A small contrastive image-text model, trained from scratch: text encoder activation gelu.
Rows from block 5 of the image encoder of a small contrastive image-text model, named by matrix and row number. Rows with one number belong to one neuron. Each number is 500 + 40 x the weight over its row's rms, rounded and kept within 0 to 999. All counts start at 0. Numbers have three digits each. After the name is the row's rms in percent of the matrix's.
After each neuron's rows are labels from the 100 images, of 14848, where the neuron reaches its highest value: "peak on" is the class under the peak; "top examples" is what is common among them. Only what is clearly more common there than usual is listed. The data: rendered solids tumbling over patterned floors.
# fc1: MLP up (encoder.blocks.5.mlp.fc1.weight, 384x192), inputs 0-95
# fc2: MLP down (encoder.blocks.5.mlp.fc2.weight, 192x384, transposed), outputs 0-95

fc1.113 087:500488518558465493528477526506533526430446513531509527482453446605564546487484497509553472523527460434453526543487479495514433470516460492503453523484476493524450516469480527471497526418486509451461448455464485504462507443581519522471485493484481522427537502546530472490460557543480557533
fc2.113 080:394531446470489563494491499495481540554501557447542523520486457483473506484527500470489638494429499469490510535486497452525483474492520514511459443567537479506591510453465524541486489483500521517475502510528481480528458556472522493490529503471410545563536480494457506553495449531460533469
peak on: dodecahedron
top examples: dodecahedron; cube; largest object: dodecahedron; hexagonal prism

fc1.30 106:494581566472456485447492532471495438473453447481481599427449503460475546465519512471490503522485502537505480469483514516542470457533473545472507457506473483503470510421511518505527482491542485516525461481517447517490525573480489526481445549526476493466504556459486458562517471537461575561
fc2.30 104:486461493490454496477443513466445499482587439465500514427433455528476466488492597520497567433503506430519535517527519543511508537561423433554548480524488422492503512465504495573533560476586516494449506472530475448492468503505445451566566481595396536404480476457558515544525536481502515457
peak on: dodecahedron
top examples: black object; dodecahedron; largest object: dodecahedron; its colour: black

fc1.153 110:532496530488434529491406571495476509510453464508471545432505464490530478511539500497510501448445462419491535531499453493578493456492457469522485513557484543551530494449466542462493546523495422413491536528499492529536462494455503509420520526525454516500509530490535421600442502520537583477
fc2.153 116:521483437492480473466574454555533453436475532508483564444549513510478530477480496472408555526498498461477455478454461511477443504487498443569507526531539441529498507510495523509501516511519497496527539502492524473506502465515478464513557529594450485504481482455543572606493420556532538430
peak on: dodecahedron
top examples: grey object; white object; dodecahedron; sphere

fc1.189 064:541544483503541448428444526457558474485594540532485529489450527516492465487489469533507478445454517452565476510524573531502465449478558474480484544545478477460487541550516481497472437418565505545430511459500563486464458452552478529507455484500497526525484477451527424460468377568466512480
fc2.189 066:499509490510515432510529482559496496461528478520484510498477490505421490545478506426520593502536513528579396484551494467508463499458504540478511431474544494542559519520520510519559500547441462523530464573442489446504604538505522533494553472496460483494509507544480502453474535501479536502
peak on: spring
top examples: pink object; red object; spring; count: four

fc1.249 112:438504474482410519510494548425474457495479508488544545436497511473481508414445517496498597445453544457510509494531536551459522529506467507624519508477566534535520475489490492469455550549551482495529524493593451468503502554546485483523532551515489469410449575561529538521597512483459495544
fc2.249 111:559494496532547515439543501491501520533527462517462452478463503524515482545568514395523464536466502431487513480593520528490472507519484520498518488516412493468507485500481462480529532537423414515596539474446481477523500521565420458515541553521522525481530473472531490445448511494482495514
peak on: sphere
top examples: sphere; largest object: sphere

fc1.338 131:527513504505417466468485466561523510497454497567486522499469437533502550506588427513514566469501435484507500537512506501464424503450498567530536463521443498476557486476493466570499560515492521502541507420513488588484545490560512494454453439534496520445524510482413530502465521534384472561
fc2.338 128:423532485506489525546451500506522562526456550554516476556453444544546458497503448453517480483528502516440485535414553525501486477536532514522435452573461416486566441536485517556545499495504466439441411501474506546511476507632506451472502509555467477477505544549431553515458458495437499564
peak on: cog
top examples: cog; largest object: cog; torus

fc1.357 094:436458486461409467436442593462598508542543461452514485516533489491545580506437511492499503478508492468518481529549477474516492549546502449528482467480487446496441459500505506489570440554426474513434541495511499461508567531514429533517577513521483406489496501475504479517501458544485425492
fc2.357 085:483456550428507565418461442486487594571530486527558518484469516482473451520544514565563438509450397542494490483499496477531451559577566557496514486477523534459596522500567532498454440539506471512558510531453533519482517447528541475474536492505491463506443443427454506530491488492579527513
peak on: disc
top examples: disc; largest object: disc; dome

fc1.116 093:536516493494539495508434512465498410526493472480500492471478439461514517573509540502519476570529570482470490511441482539504531466525497490568463491514522565518544473493488471486471557402536518482544456538498463519491477535495522481473529589425497516499505458506482557506472524455497508488
fc2.116 088:468472501476367449429532502462545580481521453474518521432486494544512499479511469476504548460470453497504599459552536501565486536522497479464433508441529483525467539466512508596538526476528485518473578469518526442480504481558445444434485439481531533550462526453505520480480490508517489503
peak on: sphere
top examples: green object; count: four; sphere

fc1.150 114:601546526523514479551582553521517479531475465481491496461480513537511431441482469448549495544469612439516498418458494512482510393494465489553467427531446460464480565497508482444545529477470497486550542535455512462491526503505559474456529545569438488524518511508420486506526474514508461516
fc2.150 111:442617477465486485500507432508501505538501551433508466537552502591512448526574482521509457402472520492586466429510484533441494448558563529484436454470436498581515478465543453536557550520485502549493525487539560430469500428558536433507478541451542504500500527469516503469443528495437505480
peak on: bumpy ball
top examples: bumpy ball; largest object: bumpy ball

fc1.279 079:544517436451451461481491498464494503499479409474562501537474554502452441491493494419462588489538539518483561491515518569518545487533478512556521530487519524440555534536487550482437462502427509444468455488498544489491500508474486478496474525539440447503433413539540527478497547462490445461
fc2.279 090:507441522474544591473514482473553479436522551513429592457539532507470482484503534496460449483540469507588500512543538506535552502435476506490514469546507579491536531482486432582538539465508447511528568542513492475521515535577522540546485566435507473502580533412545516488484478537432463493
peak on: spring
top examples: spring; largest object: spring; white object; its colour: white

fc1.257 127:465541410414479487556438564501566427467425461521575543485476562563461559551504530464445548520519471449454432492544462541484476484411569488517465459449472455449461517468494562529576537566429461517522438491511491560505465506532507506475475556549417513539457522531591525513573499544446476478
fc2.257 124:502614456489536523471396518489561445481567423501503531495513662516514488510516514479461511450532506415471475567487576498555488466490487458498501440530529457483603489507555419475506558424470500474487421483518642502510534520524526499520498537489549579498491477491517477454472535550431480470
peak on: spring; bumpy ball
top examples: spring; bumpy ball; largest object: spring; largest object: bumpy ball

fc1.2 076:542457446456494453484453534491521452450520546456502507502491537542579484485483520525539522525550466455485459499572519559471419493432551505495479475416516506461579466534478521542477515470596503483475457512476484485445448493545509505469511369497510461534453552592499536529528567474534486500
fc2.2 081:511509505538490536543530443527507516496487449473577509577457541437443515511447453468522475540490516495540432503510464453554425482508458453556456481531521577491508461585477470403430502482502420503483545508466492490525538450562553527458495505458443482470528443525426510490550417474479559494
peak on: torus
top examples: torus; chain link

fc1.348 095:465454503517453488533445465541468513528524472419420514494545569490478492535494479443497420526466453519415449468560484554454554454457427541507435518576463511516567392504507472530552491451511567525457462498496462500506475498500487512437440543412531471454534485488502516474524571466491464500
fc2.348 097:473537524511464462435497457514510477494572466598467501569480455534508477456547540494490596450485585451507483521523514490606473517523495496529528483512473469460471549543549620452487467454555484511474573450483557475462512435495456570447545472487439467509439459497453434521476490478517552476
peak on: chain link
top examples: chain link; cube frame

fc1.147 090:536492468478469466435535578517472498452445477473470526492466448575549478521519486545544586492452515508550465446462526524472485509435522570595519531534538530498535478470483506516418506470445516475486475434485550542576504505467473492518501525505527449501536448533467412490471532504508516552
fc2.147 088:499467570486575533507448551488523535521512485584492506432510465491487444477487489459450463460485423453486564589548473533423441444551523495519572474522437500464479496564555530520520571457446480514459530537483469537443530474448491486424460541505490517474484508506488589531512490570482513542
peak on: bumpy ball
top examples: bumpy ball; white object; largest object: bumpy ball; its colour: white

fc1.224 110:490533528571459461490473528593458441524526504532529556547528467455539526479521520504484497583495474488467555480491458479435483491492453527548499438520537507486490547478513510589468504466522520497525558509530536470382547516484462456452489467462523524408450535498459438494476478483416526513
fc2.224 107:526506539508527493548496479490521593536495481505463481553443523482543504486462459585429475354473458527519504564452532550540475534508527422525458519490487450483525455557510535454470559522531498474510428476533516518580481454482486442526456474417525434531487533472508467527498579522380527526
peak on: cog
top examples: cog; largest object: cog; torus

fc1.101 093:493510495504464466469460529512478579492536498444507561410498490529440557449520497530537443467536469560480550475510486495499406495582451545538564489528554489498556484506511617563519444493515517477471548455457477513434485496500446497528532484461423510492489553525450429534455536496522462521
fc2.101 093:515529515458544519509485484544474466501518461543477468566532406533541462580539582426432516557518509479507484483496573453476444544519479452480484501532499545550443560472428439526422463501488468540508469438577461504454449542512498544471504578452552513500479530428554480489559463465516509526
peak on: dodecahedron
top examples: dodecahedron; largest object: dodecahedron

fc1.198 116:552562460457442499499457515449582445498436398477555483494525479549564472540529474532544446572473484514432526496523494491485551396509444501515413545497533507498591406467592565559517542463480507460489496411506521481455503525478506550505477457477489513507471531460489558502527497464521598437
fc2.198 133:504456517470483503490468494508574518420496506492493514412480599438471489528453549545541447533480513467463485524588502458540514454431497448522513455480507532431474503472558517422435492518481475541512431522467451498440529439494499509473480488450541497414462391539460528563483484525517476473
peak on: chain link
top examples: chain link; cube frame; largest object: chain link

fc1.164 142:511493560485547483509478560530440509546451545450547517509485510577529558501486450482507559544513531484414520483496453565497514482521529555469541545530472471517559524448448407528469432470497521445470533503476547571526539476519505465527548460516471540504451556512433511505509518484426517535
fc2.164 140:550487544510465514503549436558476501520455460494573522571467454503508529508532443471549485583473443554416461496435512488458495486503505579512508488548474488505531469510509487529529490478488518470408540515416540553500544521530497488490476544542485492518487450432507476500487504468506560552
peak on: jack
top examples: jack; star block; largest object: jack

fc1.276 126:475475521479441425462492466570538543561418500517517476423477490499463531449521469537524514470494500446487487470569531496515586448514565460559439508495498493490481481518533491528466580525503526484501551516440581490468555490517572504480466447457457467529525414516435529434466513527503534461
fc2.276 116:536486530544485497581449496491489576474467533428505520482497518461510477612486467468551516485497543530479444510433500469526493489388493502501500472512455459530499472523462571499515458429540477495440459531418462556477546479540469458503533438433535510498533463468472462479511561564523507447
peak on: torus
top examples: torus; capsule; chain link; largest object: torus

fc1.315 115:547527576418451452527467554486526535533473444480472519455507471511467555492544499527550533572543516479452507512586510528560455465568433498474492486491439536507533514517511538500464483424444501458490516398526403478527512498505466508506518508531475504539518494526509400536463500487500595538
fc2.315 103:522599460513589490483521532556478412491484521483529595411517503485564470480479560411422483447525501486497537465404486499463473587512443460587522449513540506535443443484528499526493496534493434496505519530456426447484481539438468507484515553455511484449473504486545535542521475482491489527
peak on: dodecahedron
top examples: dodecahedron; largest object: dodecahedron

fc1.1 122:494508474513526411500475530509472480463398479491518497503503442540512552540559404500482508559488451514483587502486503542518438448466494507525495529581516525544502445470510515616494546515437523463469455450511450509475520496459467509485497518506486477427559496455462504536513497497384500491
fc2.1 124:473478508487513550461423489449529499520450546508462455544463484452524542498515555484430443423452445458416508545578534531545423502539530434502449474519556415463608509509472486591509536531501494458546431510524494512591458501601463491481472493530471511467536548472422479531410511496438469487
peak on: cog
top examples: cog; largest object: cog

fc1.182 105:468497443454495486489487490489444457475467474502454567478497488532474542544537471509516560528542486506466522448480560557512541502501454560527482544506538466532550563502459587596469547551487480435460458466509510459526475510376424492492477483528477467450532536455485431506478543510488459439
fc2.182 103:518507521583545525538500511505502447574503423459491496461473482451446474484475589452409497416446505454493524561534490502609444526483478403486463501559525446517472483476531470544574442514468452541551486523443440582541534533523471545510553571578485560529505466525502546543531450502499533525
peak on: bumpy ball
top examples: bumpy ball; largest object: bumpy ball; sphere

fc1.9 094:457484497478556536515470463589478497453530540491506548504493452469472566512532475515536523492513409466524475599510508531436468518591545447492471467553549495555447547513528510456430435476464452489511507465493509499548498573505460531479560528497458438481493504493514449529498547478481526528
fc2.9 098:527476472425434447459521475440505479519451538494485493478495515491493461483464600544469520508551523507529485441527481472552434436441495524445543503477504539565428523476532431524557502528466520522527477460447454432569536398513578461480502480499557549500512481530481489523507475465500504494
peak on: cube; octahedron
top examples: white object; cube; octahedron

fc1.327 143:476498491462439469499499534550574478450468462546486466509519528500504552550506484480523471569465518482460411492581442573469544489420521513502421515513473536506567534537502595489456517454481500417504454493513525538465443452532532479581463472446491464505486502466512464494549539563515470495
fc2.327 127:483546477469492506478487508482551431470594417482476499624460495563455472504512554446494507537492463450476533483499465488580447433435535560510527445560518497487532428488614555446557451522463499474514518452486550503473429518459480556459461501494449509469499442504475543505461535506453505466
peak on: cube frame
top examples: cube frame; spring; largest object: cube frame

fc1.92 120:505531541509465461456508528519559431466485460478484497520558482547538495471528427524582479551432522486475474482519453541507536450416514497530454484485465592518558465543502550536545478554446497433457455479536525513500448464512559475569497443463566460535526504527553490511525542579538499466
fc2.92 113:512521489518459479504561550510550397500601456508475442548519571477481472484484519410470480516496479454492459473507541532468389467494585543515491485511574496465557495503565601450498538489510467510521524452524519479484450493400487505421545545507451485451496380423499475466485453487492501463
peak on: cube frame
top examples: cube frame; teal object; largest object: cube frame; spring

fc1.260 110:564459545551446509468435423480478550565530470456380475469516432597417567500564462536517492525505544493494421511489485558543466464490416473503503498409510437539411542504500524498562490426515508476501515511546459514504449462537493496438540546464524524576510523511449478482468509470517455492
fc2.260 107:401471592495494540535507428452523531492568542557500545495504514408537509524514536501500494461457447470503570593523485476467476548525555516554475486478593537453498554484542458541493551500456534529574542481480495475444472461522521541492472549532482490515502437430511526484435517534506492466
peak on: disc
top examples: disc; dome

fc1.80 093:478501497443460564493449574472524492567477471517583504504469474522504500458534619480484491513515438503514511391472552515567544523510526498537486472540513522452511484455448538500513449548587536425526544457508452510484470430462488455537507466490465538560462424581633483561451550523497519452
fc2.80 098:493409507493554468475512428503523472500479459501474501510551529463519545431498473479543469442515506446525464564502468510401515489539505550549535564510492597449493482414524436514461565474443521475496604521469505530517554510486544551438443512559446531475471507426505556554472508500409530497
peak on: bumpy ball
top examples: white object; its colour: white; bumpy ball

fc1.207 085:551484606501445515546482463536535507536491528445504493443556488503447530428504548513473513446472522511431490473584521592471508523517485502469442515496520455522471516488512581515454575554437412479461519465528507560439505466491500523459529549451500573508477561446501476558477513484465493569
fc2.207 092:446506522484485478483505463488507557591501443535488431508476494484446483528502494504547455463472491502512482601502492493564492504563474494500554521470576491392546540461538430576500510448464504565569508499464479590491548498482431543516492449578450434525497468520458486456390460522522495488
peak on: disc
top examples: disc; largest object: disc; dome

fc1.13 098:524456471492460503438548450552508372513471470541559485496515496527439532453494526469518514521509519472457502415482479522465513498492536472531536570588486455486506491488451599546450458491469460426462498449479563525477443529516497503489453531475506408456524494455540582456465478555556515463
fc2.13 105:463505547521585519533555446476490508510471553521435511449458460485510485469454526511489472455413517436574486458462556451463529537517480521500497566498575484543517465508534467534513447515471571559576583489492521461565489488556488525515465495537469545570470530416506455542505511506443445455
peak on: cube frame
top examples: cube frame; grey object; spring

fc1.205 118:529509442458516452464496515456534469460408485495569535551500484536498465521563492494444542507520510502452492495447506498582462484474590551528522522482486541507581510442474517554461521493431452455520458539557528477478494571473506477504462527495454476481531523443466495483516449500547457484
fc2.205 123:452498537487574564547434516456498572473467507518462501485523498485532611486523538552459384503474489577403501560493546500551509522656458425468519461490535508535520559534487419552499502473454526479540500477530496465537494516530473535496434546481513439571517510505539467539490497545470482476
peak on: cog
top examples: cog; largest object: cog; white object; green object

fc1.22 092:497442479435472514509505554465554473513489458569498580451449454495502553564447445486544532444519559487483495529485536534531497430503518449510490549526460525528456535422517479492444558437548527508531504468490535545469494503444434497511529532541449528474497532479454459550523485464463527461
fc2.22 093:479533603518546412524533455524458468522510484455551494498522523593523418442489484468479522460504520425549520445591489495479521505523554508520461459507510459479435556461543586522531492548567519492523457463508471462469505466521428515456435509445480491446500453566511489563523522526509520456
peak on: dodecahedron
top examples: dodecahedron; largest object: dodecahedron; its colour: orange; hexagonal prism

fc1.192 084:478540452518523521532459471517513509509538459515468487580432483518445483496477537481538508522463542465463518502572571549473520573473550442487498451507569483469522539429477501463565527496520518477557567485478534442488493510518525458555513497444463507442515556395514562425515480484549493444
fc2.192 096:479503471442476495522567546431464521467542528526530526457537494545457516449485545495514528517449548506551462534518454402429504549537440565577521493500452532498477505554477493472428555500522512464474491538499521496550518497412458546488447475470511495548487431550484491518537486570534474443
peak on: jack
top examples: green object; count: four; jack

fc1.14 116:542554486450487477458519559510505477477474427506550481594553516525481500560545497442500505534510522532428483549493478496557525461548547556473523513476492469405517461493427514578530479456390442474494525481506466547495460528469493514490496539510468428483470480478480489494497480498543498471
fc2.14 121:466471543498512465511447576456515543477502551555453514410499516444485484546546554561462451504460423415516502542481548515479455482502510421427481489472487464542519547541451480465486521529454526420539541507506503499473502547503495505502558566492434521505553580503497458461484483533537525471
peak on: spring
top examples: spring; largest object: spring

fc1.97 112:471508516451469460524509535523534509515465555448453487548503556471537469560504483447560527527501500484491450481536466575387466478438558543514444476553460475584531568553475541531530450493493527450422517547469496603531520388548483499468547428499447458543487556524499492531486494565458512531
fc2.97 099:559543477527474462518537493479528500487467442495544536590492461580466540479502457454550506525500517485425516458554534525540553493524509556540509497525477440528509472517516526467580547454548423552571549446504500532540487516524513459546495505546435509478547470456446576442413463485474483481
peak on: torus
top examples: torus; cube frame